Rows from block 7 of the text encoder, named by matrix and row number. Rows with one number belong to one neuron. Each number is 500 + 50 x the weight over the matrix's rms, rounded and kept within 0 to 999. All counts start at 0. Numbers have three digits each.
# fc1: MLP up (text_encoder.blocks.7.mlp.fc1.weight, 512x256), inputs 128-191
# fc2: MLP down (text_encoder.blocks.7.mlp.fc2.weight, 256x512, transposed), outputs 128-191
fc1.202:518520464474519568608449494469444545437490476550419571469505556438460497498549482522559474433553520513473522543478502468566491543497517444486442467525489527421468484575442454504457499495503477
fc2.202:475451480493447531547480491524483455531440532509567505515441462489535481426443552450536526459529414468465463456427530435510499573490493547502481528430488481452461439479487490494474527521503620
fc1.203:623430499453534466552441522507518476468468458420434436564535465534450519551527508452521541367489579520542552561452537534513489552495471537498465462547363479416474506549431541490473434495520497
fc2.203:482511528370427584391451472470530434515492586502514448484561600537552514550505505581481462450543509451422531556502559507575451486490621539555531494492464514554392493483431473500528591529492533
fc1.204:500547524546463436419618448591471473517501426484557449585519424421569463591519609451489565515540415502489559491469495492436493487420432413534499572559553507535548436519465453436527467473465485
fc2.204:506457400505424577555505581503457502482464430593581452500432451518503546552467494444413519467459584484427417486476509521551512393565531515577517530504567426509372522460554553552522533461450436
fc1.205:456540497512509461497502601496418518426494515554490504477523480537540456451507605478458565484561567444432496428462504478403555531427509591565517471495491469486611522568473517490520518448460524
fc2.205:413565528479450497673528611553489433510448496484552483504381570499527461498586347431535459550546490460396556475500494543580463412474404489520533501521524451453516518538449467485392496438506554
fc1.206:552479486451462536540548555428471478545511476481502527383438473542460530496415473546368459547533460506516453426480458467407522507513502488503525537456586482512457418484486448519415426411461466
fc2.206:590536508568404488468446452474519470459565528422559487567529571570502528439541526420551484473501552490423476469516498504483518525434488490477428440551486495487612435573565537451583536538508439
fc1.207:460542510509461460543482437506503492426458480497522487429456506580480392496536544538436488507574508476406477455504481507559479463469540547508508605565447487486452556470513514567549586500556503
fc2.207:415518521467523460536559474597463538466549494583572505531528477429524478501540496481467536437588527437438507525482546478499497473527566493491559478470532489499558421418471497484566496520466512
fc1.208:533505444482483528492562571546486481508494422539414456541433430583398481505510504465512560385413456494468513480434525481487502502531567490485533480474476528487450544510465523494515532450471406
fc2.208:430460505506524515434591565621493561522534542474522518498428460530517508486504579573482463549496443444504551509571474482530495528571486442461511512517470509437527438558525477434477510564563579
fc1.209:538381495521591528560531509521478577549516506521419495495488514571540473522498562506527489540574527417496524506527409432510471458483432527529579500583567506511563561547480499474481603462511493
fc2.209:549566534518465473627519514498480520472557490474420519508413411492594446546339553465504479503574537542453516503428502482503564479529446383421498481509575454501485481489493533465493490606490581
fc1.210:537523462573551555557545507525589493506439477585542500510415598496436588470519481532561458524508522662492447568560543507503577511510512468420450480477653461480525487598444506444528403502435418
fc2.210:416510475554580535444548428492550507528529463539432536463486485551485533468488520386442494520518437468515455521526435396567475470483529514486470495428507486543492540439544498459553549487536549
fc1.211:490482604513486541449418479390549598452540503584483474492485430512498422501529535484591547454386413563422475417448455551548452507501423442494507434520607620489458535517468400491535507489410493
fc2.211:473537507419499510559555528476449443516544535445480526534380510502611475534422416503560526515492464487522470542524540497440564515490484427463464551520533467458533558599514487561568483523424552
fc1.212:486546432569529488484496535456437492495545479478499449438513463384475485495483523412474516557500446458551470553510396513529552370483514516520444507530516471451552557500466487403464593414432625
fc2.212:469481447482616562564423557526504532525447495546589486504507532563453428537503522435515515430401396483453500519459600432521434513591545540476447480509544508450471429434510485518490526562445468
fc1.213:465524533506552462533517483560485551553520467532542514554579493537436536463428541537581534520649411567565467586536442523564548443535454512422627521509469461468481530428479551473511503444523613
fc2.213:467556524501558457480510454451532485483514512473481524430476487481490508607551524460517478561494569442533401479484483453525494428502578497525481492491510492560512539512561424543509432499477507
fc1.214:557550370542566460576431539526447554478581514386532448552500501537515517457532581458504510502473561572484478476437519579563561473548422541512393582577527365539459439538532464512490447543443536
fc2.214:450455533471585469403512551557518486528442500537529560466508506460499620533478518554555538579508461461448514494458522534537491532463464461506455539556541535474552479593514482575528493536520461
fc1.215:515471569488570464467563531434492497465507540472602488501495520550476470542479507493428446544552499466476521497480464485521489563497478449494406477473623379461444603463466452512410591540521517
fc2.215:435521514512498504565436503534542504505567535509499547446538586483544466489537474458460546426598481472528471470442534540468555517482506552491525410492506552480451500418430591432539532475538527
fc1.216:488476504513461482657499439467415462468549459498618572530529487426515465533472529546483477488484430489486414570539588489484447527435531443569476507566524487475533527491553468484585434470539441
fc2.216:438475527548547478494488527407506526488529542496513469485451458493515466464561534470511510478493458546475546529463566491462472500499544499537549460548476583486466512484506488523579501474490531
fc1.217:429511542532624490466568553491528518446543498484447561543554510499590506488490440563556570555529570526541493590490464501504481489533541449509471443528485479486526485515474446537503488503537515
fc2.217:591541539585527505450496516471504486536451553495510475503441511436474503423491461451484526524541552549453505467403458515493530477537532512550543486539522496512449537384526517490459528438476548
fc1.218:474531434516581572573465494514566500476494503481521476512513480507426444504518456477539401504477521476457444468486413454438511451484592461448488558357526498495485529500470499377533560492578521
fc2.218:442530430450504453500477518485569542507490499500465503483479576515500533503538481462470592539507506533522538497513508472454516460532425481396425583455457464488540522440485499539432512508452552
fc1.219:583454431503409587545589460536571513491508489488447503446511561515456537426398433552546592492407398481439505515507501567502490486487467446438636542564415427592512482550509517467438457510548501
fc2.219:555509603472398514487612443634580440496456507461525465545484531527550521417545444482550419543499449459487554462489478446497565451604538497443528460530428465469487538534488523423490404468558445
fc1.220:510539508535477472474440513409539498465581508507484538438532515485470563509431509478506465504561527513487480550485464534558501576516495439523604551483537470533492610524486462498551497548492518
fc2.220:459555525469427491557569456478457516470516453424431497535486463497536575461444442511475515522503426513525508522500483545472607416540484474491526553501467482448569451524516507499504434519561519
fc1.221:470486563488520542575448474469481547499514540444444536502468427472467483518544408447574509515481539519553532530458550438502480516504440501515490535578510527519439511532535490493579469464529464
fc2.221:457488471475404480459514440517507468522468485521484467479488514460532539442472534504500558443499505565475503460521512497445456496450550532464503430472482520526477485507517532495432504500519437
fc1.222:509498497536506462517470449458503465455476553508485537492558428489453425499464494556559497528586484485434484518458496468524506554421544507555478513537457445512473548442364601448439562486514481
fc2.222:450516528529524501516499517506452460525455470555512497421462453478535497493503437548467465465537530498509497485455513507498414425514547510456489484481537488524487510471547463493520542478485515
fc1.223:522474482477503454613484563527424511523487480502437541463535484521495423480500482512520387603473549496520526506472478461494541547447487490596375472496491436535481511576518443481467535532555457
fc2.223:524493467530519506590548475447476499557528447489485518538440571441474457538478480465476477530514558498470533500516540504445511498480436455481572442427483511484484521492445477607531429467486510
fc1.224:564467560518481505529567551489461560516610482430513454432445518546549507552466499490522614539510564560476506467485474469551486467457495564509566462540472466402509551511460500536460560406456545
fc2.224:453446523579497541596476472488578463457599458423469501527441448551375431507418445438519400517438634378556563445578463600488406298540496466564631552546577414546612307661531538455583425569501495
fc1.225:561454548531389535491466511552513453472451506490552505546498515565517537547514488515439598491555438512548443475530506501555458490413492514505530516456502450449489452492479523535540492492521461
fc2.225:469520554463562569565577484473498480490544470492441487536497519449578515416418477463513469444490524535480454554453505510483548513510458521567541431495463511449463497524466460453492476541508478
fc1.226:340549384598409549438544497431470611515480487511542512452477612549493501527500423531516522438518590530564551467486578543532568434529559537344514598485498452460538509544433571422567433478418433
fc2.226:516594480505511478363532465501419546509483451482467562511386547478520541425533530490585519567567439451523445438627478487448477492464360403511421508458468510556517615555417445635452547455478544
fc1.227:549475473517470486521491378508484467619488518567566427431465454417469456477482552507499517553562415538425391428458487516493471470529527519519512500545524493497494513590503468535478455453490589
fc2.227:502515493554524489540526498539524525521410434545403566587435568514473461435439506536459499473513472520570511524528522471472537481444469535523485452513451420484524501505448562467486443551405554
fc1.228:579439517583494556602508457480488526467480480522627583467431412625544496513429542532490461481486533567489417508475554508569526581502531421560512434445474436406484460524453547514416467581483513
fc2.228:613507527358400577473526416495461502550503487413584370573488531550551489403486516540583421480490443495524547536561492442504411458506540503577473479490521448499517526438522422501563475480507471
fc1.229:557576498541455476510570492480456580432535489440546417528474470468421501489480499501531575561510566510532449550553502430552415386463505581499549434468496476537458405551442540390512608470475448
fc2.229:456498394473504506505427606460425487500535618444511456407496514547489476505497406518475434484444486483498512522518498498500456494506501500603457521452447510494511521499467547459521487493542552
fc1.230:484469480420558437509488571450538559524495508477411477537531531498435516576465444432373491508466470615439485379493464555390450488556574487564448588445532514495495463466472545458512408565459536
fc2.230:473611506495450386422524454430502412469470525432504547449502485538553469437497485506491541494491461548573532530487468487491551396463501496478515560519558449511418594560523445514513499521513420
fc1.231:497478524453587529662543440438502518468458413452522537473507544478472528557512601544618509516470547589436468549484511481470483504546525557528541507501484443532496609476529501508529520508497510
fc2.231:431529495441501421520500409440388545452577506478468576457530452470466430441469528532503486472532431519541520520504558521582531446499525486535538503525479490492488534463490518531492559606468527
fc1.232:514484559521463510513526557470482462451507526503453472490527472515607468431461617609420486466462500449553501539510476396397466490488581567499600447485521395558441525552510501516525512575494443
fc2.232:527545554489457520558557527501520523532492484500544503474438471441462490538534406517489486549516525474512490549508534438551514396473432572489532543553488582523415450494503442504478533468535421
fc1.233:458516592469515454488506562461457506546484503459524417517510470555497515603492559537437464538531536489506477423512551518545486480449554573514552480493574480511572477512488419486529541529555492
fc2.233:461453508504392566558543578510514493509484515564523469512452566506440513530533441481523518518535513501411512572504503551538443475506441509544577486449556501462514492474506538529481586412510462
fc1.234:651511497425383484499429475438491451436489513478463450523509559521507501622497475413519519507539571467472493496467513536539544528536489527566562502442449595478464498452561525481549470511603463
fc2.234:519472443512404552506505554500556483453450582497465447503572539496531578524560521412501473434483551518458558529524485532478507555519518535418479536504408476545437599516547512455436568545508561
fc1.235:409475422392432399517459534496570483511574534417477475511417600522426502599477516409562493438447591497489529508397409626575585412551546471514529538432549483560428424537530517524500567550511541
fc2.235:477512564458376518636522493621497432514522573429480417363563547479468458518471459487569448507553574551551511478461590500483455468456549387469425526470470460455581408518480502621495423550514541
fc1.236:462557528533470591525465453520486452423559599565478540597469482547435552493547524508559519469528549504404403452473365476445566481452475543530504415513525445526532446432495447541482582464472473
fc2.236:442456542463499483478532437535568520557545437575545425469530589480535593521452495458440546522484425407481514533511532523461432437613458549468497517548536474510538442482523466571470463546443533
fc1.237:617525521542483562443520490542527566441569446480555482533570450560448469510498518506526510559493422499441519354494404499473548520434488475522445403515586523550469471455478429430535535456496476
fc2.237:476531477487516524507576529494508603502444437529542509522435561485550553505470476497494529543534478588462395472538517525446594475533431459520499549468591546447485543445466509555484523410432472
fc1.238:558474460495534492545500479475527454603478474473499415424427445514462540582549475450488479497543534422503557569446428525538564540453506558567609617477540559494473585487512563394530547533534555
fc2.238:445506498460485547519544520564455538538473659400543486450505539476564500464452537482517436468484524499573540495504518508487463494439508505475520426455477503448544491506513531473483427535509524
fc1.239:526476555559485498449501484485482486540567475444510482444506431537548428489513427431435550521421540489507523540558477466472493446495490460526462496479499484426462515528526460459554552464607426
fc2.239:539522543501483505542460519495535507475485536564487532496477550479534497517464449504594433425521563484599524555511480407475577508522526531525511510523473500533538461525533456458448530456462449
fc1.240:514496601526442560488514504465517511523437430547536500379616492521476563449460569541664565510472493519448476540418540506525560579616500500475484464503432513418465453600531556487547484499473542
fc2.240:524524492434551536480491450486404485469543555557548513540498530517432581511512441504422448538533475453554455570480472374510486326503520436510436520502521393612566438447642468520588499431581485
fc1.241:608480522513505510529507470521480420572503526492531438563434473559487481515545480506449547490638561416494437554518449415441529528437480494661545530540495548559488516428533584505428558585533460
fc2.241:453576497545539523539560512542472440531448484513535557461556466489559467469454430526495516500522458579373471516578485491544488480520469516475469500506471523425462534472543488472480562484491547
fc1.242:568425517485536429474572528446528530543567512413384399468532630569467470486491435514560596427494488514421549464558572539476505478484524486428596455507528501443464470521485461497567482540501548
fc2.242:508473468561533501511519524548547605492489550480465509477454504536505375503489574530526543565556450523452496472539460562465545548459492420444463566581621452519464460494472420524477434535431441
fc1.243:521490436516455507557594481492441498456452526502535457500533523483424492524488539475503463460551484547535522592499498484512490452518559475518509487455523529494422435520437557475554580488526458
fc2.243:526501512560473454523516421519436500439530562376454480459487445563518525410409446514484501449469502512482445431479461499483494528504495477480525470593491520511457515561471496408474478483529447
fc1.244:369562546490537554428562477539507435524496541518487488499453489528523547433479547579577522551422558569463462440529500432555538424511542468491496439519488504514545500487523528514505547482437498
fc2.244:533430548467534525555465514522489535457547600492481530538529536561413526532525441496471553456435514404533535495464527512500505497499497464517453538489547549551599583519568485525473500420408534
fc1.245:485493480526468552560500498604570475454433455456475510482455446559535421530534542509505537517531552494513524515484503469496484563481561440458483420440521443481465509416391485539499495459478484
fc2.245:463520499496528482491554441552564514529473476469525538572543536502511523541486457515489466504465548444554447461522498440470521498503544515495536573493459500548491516562531497504516441526551506
fc1.246:512478402536500499446532455504449501535486542551557534498496547539511453555492558477391484520482471516437500536438478507640624459491517543522432424510543545476477566495520526553496525447451565
fc2.246:440542513545543522478434477362593517471522437521590550520500524436474440476573642388454580574530463456498432453537445460519543547485598488550525419468514551510531473446344471524583479470518591
fc1.247:495460575532537563483555418498500479574460478507499538527518528496500465390420494561580532480474542514533428490473481505451524452565522479389446492510552431420516524518586464573540576488475405
fc2.247:510510494466512490557476562528437470556501491548412492479427471601467536514448511481489498510515437443506463431483533451521551510524536380579556417429480500513556506405562533449562487429435616
fc1.248:578561521569474582597538507506463442529482460477596581472497496534469404510563555384436500510541440557579473571529522480476580545468424652487394472492511490565539534497498502454493425550503470
fc2.248:469426522554468562580530494551449548526656471547469527478468569545486463605415548479492528586532412523520502415517480591478511582475470536439508451532568439498503450457513316558528542497470594
fc1.249:532522531455510538513514526597523451479464529503495500480502490567504470516470447444537575455485563436539527491447496516495420522524493504491400590512468411545439468483487480582480410487497384
fc2.249:459546480498535615512533528565527539501530551477481497507527546471424502488418462411538533546478514417493425571597483407583472522512481494547465547422410550471492468442521411420502511532517435
fc1.250:567564452489428436370462556497400483594455485571458490541538430617489499611467531512409498491466538500464396440390465479576510530432451630498406500424542491483476501361580380440514532478373466
fc2.250:515456487532454608583502515495335476468449516506650512517503528529490485452418528463502448460664614486374550466366454610525404460553558540534398496583496431467399533528467475387464547495505584
fc1.251:442474649565474471452530530556518454499512536595503576523605521541450559539400410565440554451495442427502465498473480472473516594459516540521522419408435440480618492478507486466551602442478385
fc2.251:595478590456406490355595532568476559586584495556576475513446385566587543582437499479562547513478508545493515494540503474512425465533514541385440393582442511526513412540630477539469513607487447
fc1.252:535581480570466574516569486429568543433521536478499447451475473528495555499440474501563494479534490483457483510511507482515491438552525466514505455450479512421532481468522539450524487507529537
fc2.252:576423479353599470502460386475447471453443496460630431438500563527434521516505497574409444485425526517479471464488500443525357473504558448473478518496446502535521532529470491461579539438556480
fc1.253:586537509635414526457545600473480589368544554396606634525562600573468464508595534491532538698435573494444453446387598460565457616548508513639406527467605508480453420521546509555565381613420626
fc2.253:439510430486594472553444593461434398579481534421608389488475539514527559512401651572484409390507520567457517587415572526407674586582427566486378523480471472429568517477280466564545565483569500
fc1.254:483598517506536540555583470522544475572534513528559527502510511530528507488521539524491466565556532505474507547445463532499544496480549542476482606484484462514583504456459532514502496581488553
fc2.254:376543476441576457413520412594470445535521577543520482567454528448502511524516506491578481466505481527528437550434527431530526477565513488456448505505521485448540572546596537503557466533533505
fc1.255:495531584525511550393522506517445520548536480453569502551488541522496564520416508534427623458534474429482508570508549460529468565404465472522505551481446541508567543529494585470542504517545449
fc2.255:532557538518509620594440527503532438470468501476581487428507432606450485492451539432468570439380533433471540573520380471490507459543473545476536390507446463446537486529504495497541586492576464
fc1.256:462538515465481534508414538519500474476541541449521524484532444543553408440454456443580510430461446435492595503556535579507473487486481499471432497464466494490556508416459445507489516460499461
fc2.256:499438421507381428525417535469487539486495431530505529533437472479571461482507491502516556581465516540469532456400468588527481471504486563488526611535517445420561447575570367486440509578523555
fc1.257:476520575544479498495574457452551493387467434504442567473510433531460427452399527534521540516481463509483513542537523515396466502469518539519384563505504504527486509318514456417512522360550582
fc2.257:478534539531570432568482460487533494489513557518537466475456568592579594622519503388451468490473535459508451570470457498460543439512558594458557431451581468460478519517458460537470472482548459
fc1.258:528418548495511466442425624457568482550482508489485535438574512443484470495500424534505460571453434461489500421545494591563450432544551504559445441458444473511455466556603453439500488477503536
fc2.258:470490501566478529576486478531529476441505476484428541475447501543470518504510527519487507586537452499505622475561533497426464476557349504577424486544519448495496477459451458535378472457488568
fc1.259:486494545546591382492527468568468557415519485506507466459478632523550583561479510540497578520528435539546525505410513565517482625524507454544571555476456552511436479427423452464513446548495455
fc2.259:465498533462516491492549528461510437470450518479491520448462595516581438463494472463559552514486499432511495505474514455485570508468492527456514535501422460458531578460484430456503543537477473
fc1.260:530439498471509495548399533583434572448447540398466562502486471604443503474510553496521532561569418451448471436492496535478480562489492532486513525471440490509414501484586502576546547500495485
fc2.260:444460488416485617458572486478505469612489526507531466476529561480500528525579545519491498610429555471567490468484578469506369511426496592549511469404481458483530547484442595500464500422535554
fc1.261:516494577540497498570534498476480503534452498510462438490569507538468477539377601459481545480516571509543526499513457495506500497517490531436452506397499446512453445499541447492579582514462467
fc2.261:500516398471538507486514587523466466537527551538535548518484513474495511550585583473477486524477459487514585453418516420500489472413571459511509428450488550467574489465521546511540467481471467
fc1.262:560456543520531531545508465544555527471499529414422425561548547575586440514539506379480479583521514485513488498570502482546544552371454474458466513566526496547547452512412594423484520486580451
fc2.262:471485479484437514465528511501530508521460550485430439500491569472578510518506527494403518493494560403484584498545468486405513537409563509468486560473449563560477552447526502435455555506489500
fc1.263:522444550568477543464589601622599445525533570578503495464584450558408438514533472630477588337504458518582431598490437456487463513509513543428487452448479372553518495495562433453478551544544361
fc2.263:598569541535510562446542607608486536524572452526622495522481458635379557577430484499383487521438504472422536476513496434570441501567479497504512377561482540411518406544518500487501433522493338
fc1.264:550461519565528513497499456572456467476477453509489488566515434588508494440464488629597582508499535473484482546440484507445532513505489514455494524507464431510485412545493472484522598517491570
fc2.264:554498509479623435502527463460503492532396574512532507477502444450490470544393583591436447457541533553508565461452477358533538537559440457514470462548502536525460484558492360521486521508501536
fc1.265:602452537526535453524500619456551556445509595434399594505462487456338510524445459472499542485492513491458446372502450552544446353557483508432504528630524407470433490540509504468526571511494440
fc2.265:344513475482466375588440463419454366513520454471479551467540479446600562506471422502563494474532517541555485556530489555433516347473542444557460467503618480435522408632511514580474557609514493
fc1.266:476444508501507529526582482432420531423510464510515545467472465448480440488510488489464470492466503531467473502511438523443480498439464558565570559496505390465483501511429494480543554528505463
fc2.266:427539491439460526450542421579514512545577532485507446450525497480485505577544465433551437514454529513495518525466478451438544544504521557450496469440521431466568564518464481465415485524537427
fc1.267:510499463479503495512571464558454510512558456488556547532547481494448393467494469535539420557497519546521512446470519411527608450520537472404399575479527480486517475466447474513489534422500477
fc2.267:426526476499457467471545497484504550479521508530511441454446590523450551525449514443475567521523460428507502387509543516528573553513488566527609479514465508539535479570463547512528408491523457
fc1.268:616519417401527506554508539434400453533526442531557533458538594568518462398503406524470538535456504506536556560475489481606411458469583422505489491357565506476574508552430531523507468497432493
fc2.268:503467478506596552537543537517437415516475601549461461530473487488574434505410536462442490441540491451538572558536497414551385498529528523476496495471441526507578464518372530478558485523474494
fc1.269:515560493508468553568562375442527527488536515493517415592540506510419464497510419502505497448506522501490515479554518557532519501558504517464594507450465511480483387573484440484525441556531523
fc2.269:527520441499433525434564463504583544520525558518555569509435557518597513473436607533494542590421618419528550529468671477523500432521464381480602542507582502444530660335457569530456502519445546
fc1.270:485457540525407399433489546586521551500481581549531521479461571480497455552591475516576502604512468598477456449506488475511613540470495474530426507532661546548530526584478511402474455497524548
fc2.270:562532471524558547528573477547492509464549531427503469523506404475344465440461514512462535446557560466487432533514576543483562566454539518558498447455528503421536493475486546542489457517489465
fc1.271:473549535597479429489457442489551519536552495581493485487467504541531456509528440440446551444455502538498496488559421513523582502484557550449479493435550532495453518497446564376522534550527500
fc2.271:461538507536473479508457497499472505483475461457394518485503504522556422534534441509500509584460477455622466472539513525432509475504504504446539530496470384506521514412577503503533501558492470
fc1.272:561515505500440444442490551517572510486558469513541452477493565525391503465550458512451582517448524395414456532469510431402435552527562523470464448522431555435551435530460483468430453501482583
fc2.272:496516541388587509559497402524538431453376511466545526554530569507552516376537572530508444571397546477494484554536464510534410531507428543448555505521445522439549478548514416492520461581527468
fc1.273:550469444506588578538556461552566478399501513591458482442465515569524450554504503429449540563538456620487548578490572520421622502416482529510498500372585502570575498500478493388499469516459481
fc2.273:442561545603660366559628398440476535534418432420503635523321556557682548454505603562567452433641530503555530658476557489715503422547605522578603553589459358551541637481561342468563412671411680
fc1.274:444530588544469500628489483562523497554480489498509549504365514542544494530511475398493488511499526449507425484598460475487469447523436449516554632579491492514509516524563573482361626547474526
fc2.274:348481500471538476528462563588447426499570473512507483469578584562478471558418425432530455445523543476562520533472562508521470479550472550507477438527459407329516402492450496503478431455517495
fc1.275:486458475560475465451501489554437504464449471444536464522455564443458480522514471544529469513539526510544465509610515470549532496445495519467438484559541534456459549533566522499484364493393484
fc2.275:406465565497517512556525471458497413472553393433467418550594466524439541531500494426569503485516507545520547641439538559473443426480546552550491480526483518429489389636525455498472513587491532
fc1.276:549549522485517561508562453587503528466510503522481460463510373566389422451399439456554581466559561523440478493531525534482464508473545557472452562475544516468537548383516528462481528480492627
fc2.276:487553518462472484478563558512403523488476527491512400477517518552563451515564497498575414527522526477611482526459411446592506344471554459469551409471531449578502577546552444567656470438606461
fc1.277:541433553581527472520449545435480511502529422485545516454476520504454430454490542507540527595482506489522463489467446380582579501471551554523479502490579538474434491444497508484531512451455571
fc2.277:492527440489498505588481421500498495462463495458463523428534482510549515518491511484530509469530505489485564510509519523473485502517500454505457438546448565498518521483443472507478473423523509
fc1.278:517479420537549503462506563473471518487495532464469447492597551476484536484461469521602402499478493514434430423522462525501475451408609510499435550470509496551558429525451607463495469492486554
fc2.278:377472487526503522434520544524493467469494465535481557468505544520490459521499499382439551513511487455490532473448499604510464485535440485479430452508498534504513557422542442504442415517531517
fc1.279:489573445548558470568485502528447536598474459665505458470548439525543516563544521448520523479489504493527493500608508474502492523514500519540505489404358451520492521542459447514474565466515513
fc2.279:570512512487610410493535536537512470518466530433548493489499594535464503566544509516554518498496561507453459455464480523506470535512423539527450531483543469468525477525471436560487466493410475
fc1.280:511476461491544472458460585545504553510554473494456496560490424482472554441411505520472491442527583494473421582360556414532473438506504526592565565462508479505408474484441429471442615466484521
fc2.280:501506480421444406465382509505455429507481570417501460485504451533496546515403501506573472495500536594512553539527600462564574511523551569464524505612533535463458397575525493531476480464563428
fc1.281:509491535596526445515497508409509480536517437440506499517433441555486533496469527568574502486499472498549533482538476410466548443601478461532527500427481526491396523483521552526555549494448436
fc2.281:421497467485489496570494519491537503536469522579418509502475530466547569472493575488490499546501553449556547507464521516469559486491415516518497528525443520508565516528606503473467549484449580
fc1.282:585533500527540387451501464565446520487425469532501493524514497538348504480493535475476530508506590469481525514395469414445445439481493553550512566523570445470559415440400545451422561487485521
fc2.282:450523488461464526496520518532522503507513510527538511530427435452546502472553426535528441508521463505535508537482518425517478423446471534498475484523481471517553534491436526492477487625469417
fc1.283:580467529587518480546530472469424491506430469521482469529525393457529409487567554447487522480573566522578448467493522517621419557500426423566566416478461540488460466509478649533444489471540578
fc2.283:560538346432521496443456471580487418552492564523577415459502516468505468559520510564446516521489450573541563555478545479453469516552408515449494507507594399451545609423515476476528457566478487
fc1.284:586461554531529543515474502616419491540452530487519589585357498527481506496658502443566532546483516469479542575624476466416430521484499463415503545479532530506489469568531555429491513360460447
fc2.284:455547506443523518531519539427552522551434545506378459483581479513591577547482425566592504476584520507557578446447427524504462428521516484643567504580422378461514569556427519421443629557455538
fc1.285:530518435608500472476552442493442554504529497487593521481469446512518430532471503432516584543518469601572559561440517500611540461497607614592474545450501596545506523512515435520480583567486542
fc2.285:404474434507491563566534477498444511435541529429496521437622510542536488501412467495535419533493484439446536469559525515419526475453557463427432539445412479468547388499589510540471470546617466
fc1.286:494548531567539579484529474527428508526562454493489515501465572583521537557527534436391592463568533525466491456494432525444470501460516480626479445470476617554543403526631501496573533473517445
fc2.286:483499484540435512540521515492467468548483587472524523447387493489466456507522471460464446525486485516530441567531532419529549406493506456498465405505451517506534508494510492500481476516522499
fc1.287:436517501511449472455472524505492502532480491487461480504447492448579340456510471517509466553448536499504444340483531507535511422469493504536459505497512497505552409431534481493493492443444547
fc2.287:440560525534519528618581560594408492496495568545526589400457518502390397406505430559505458510616509525503493535460630478515394469497471506530421472478447440559518490473528448553489448447439436
fc1.288:508514434516484517468524466499488438463564564468390472583515424587528466478488434447495384451474597386581546496574497562482522512498511473478470483437533458520431467470482486484570450391551392
fc2.288:372460476501430423471494561530435517518460560514495481505501372432513523511500501534513432530519595561508564483523428500499540507557548559518520509506485494569589431566572453417448517571470540
fc1.289:539494483489513485528419493507491537500510548472499478568510518590517458433544468511467531489482458493518508515550416434514481456495462470482514542511548521469495456520515401510541603537501496
fc2.289:562578536472545487504559449591494504527533510521539560511471411418520464466399483478491535485511551440481537470510487514578432451518451456548488593434615551551547590440506554536533463500609445
fc1.290:616512487519441490405501495550459530592483478417464543470559426518523470594462622471513510494584433478522479485474617518509562575367428490421490586483489445515532456487577437472459445551475508
fc2.290:457512393412388466448504532458466528480596476471521495519523504490570581562486546541574494580487462478457537434501481561488566542554508595457425444529548408497546478574561459476547589543610469
fc1.291:567428427495508595473430483510536465510555431463460433604531471494449474539453504468518498523569454489499431531453508454497471552543479473567495503468441430538490433524568461511544461411524500
fc2.291:527462489473397491499471490460610456576553518480498428457547579515524538446556533461471485412554503469431446454508409487565502495484556523517464513549455586568445576364388479489509544453538536
fc1.292:492548540486488504523458429590479500514519352452500423526487472502547457573463638472558519494543496523538457472519503524469492407548516530439598591525621576446491523461448520425457539469533589
fc2.292:472499514458495413582491514398457462485530560435428460471512437503595444365420485558490563405387477496612490473546431463482586469508430510461551409525446477523510505568486447369575329525477436
fc1.293:460567530625473502514543467545473480595529460498397477409495533593558576402476452427485513505395485515588466448525493529547537606565504561454409586493499506431485517435511448514513478447492516
fc2.293:483469499534517471508588523504550451540492593529506531474525493411400518440510410481511428536481492486446452571506576511508538430445522574492475545491403501462543427496497512537474490414455500
fc1.294:461401641538506406514500457574537590492462477468469536519433544575589559467496432489491600541471432540502468498430523487505474538548528581453588517375479447523438495434536518538487575411486530
fc2.294:506478494484455497411529462561470557528486532467485477506467446432496552438499479576519433528482511525515538582547533547479462462508571503458424457497456482508601492496497431541429512562513524
fc1.295:514514536446539470445505560519634500476511488449434540501511448535485452520509598570565542511545450531563506574432475466531495566485470451439445527401462555522492453436473486511482500541443475
fc2.295:592498610552517550501439514510604490546476556502515551486510536540512541495493451460519474500476473459567449483470463475423561450468519552538572468493516435520506516490538534516444497472524542
fc1.296:503463464486506468450447501556495482475512462467430520535487640509572494486513545606511465557517562482406521419519456525476460505435503502435466431459545527535451569484475414433482458521512508
fc2.296:499556518492542460456484473505515467418519458518547575435421518533568513449488521538431532514500477543508520568453491512437478492509512406471494488480475490457569479433490576529520526458487558
fc1.297:549477523598523516484534553483494414397531508477486537552503467487445454439519449528542510576529449396471421401516563528533526551476435507517467502492417475584517428483513426430480502578544509
fc2.297:500426503468537489554542426517584542476533435451523537465521488491436531485444467468502498558493476458456497434510510511507488560504472473516569537457501386495455536539470416515465495530462456
fc1.298:535505466462496596558531487483524451515553555433476473389511532416488497559621440555486504463459405498470452454497419579506501451571578472443429427421495500462466545580539511537420487513533532
fc2.298:456521473463414585535467508587512494550507489527517482480571553468458493440598513479500513494431472526510538430536499486414483503470468437442450499532532463541486484463471512501523503562506566
fc1.299:552437553489547558468520438472522534525579530486471489476486501625466438515465500503473435486465514444472469436492478536459538548520495528523512550463488506488517447591562410549505575460545452
fc2.299:498454482542526474572586513489541497539542512572497459523430579482505489469467469497550538548527405505555514500400608465518482497545406446492532488527525549466561505475407515550489469487493560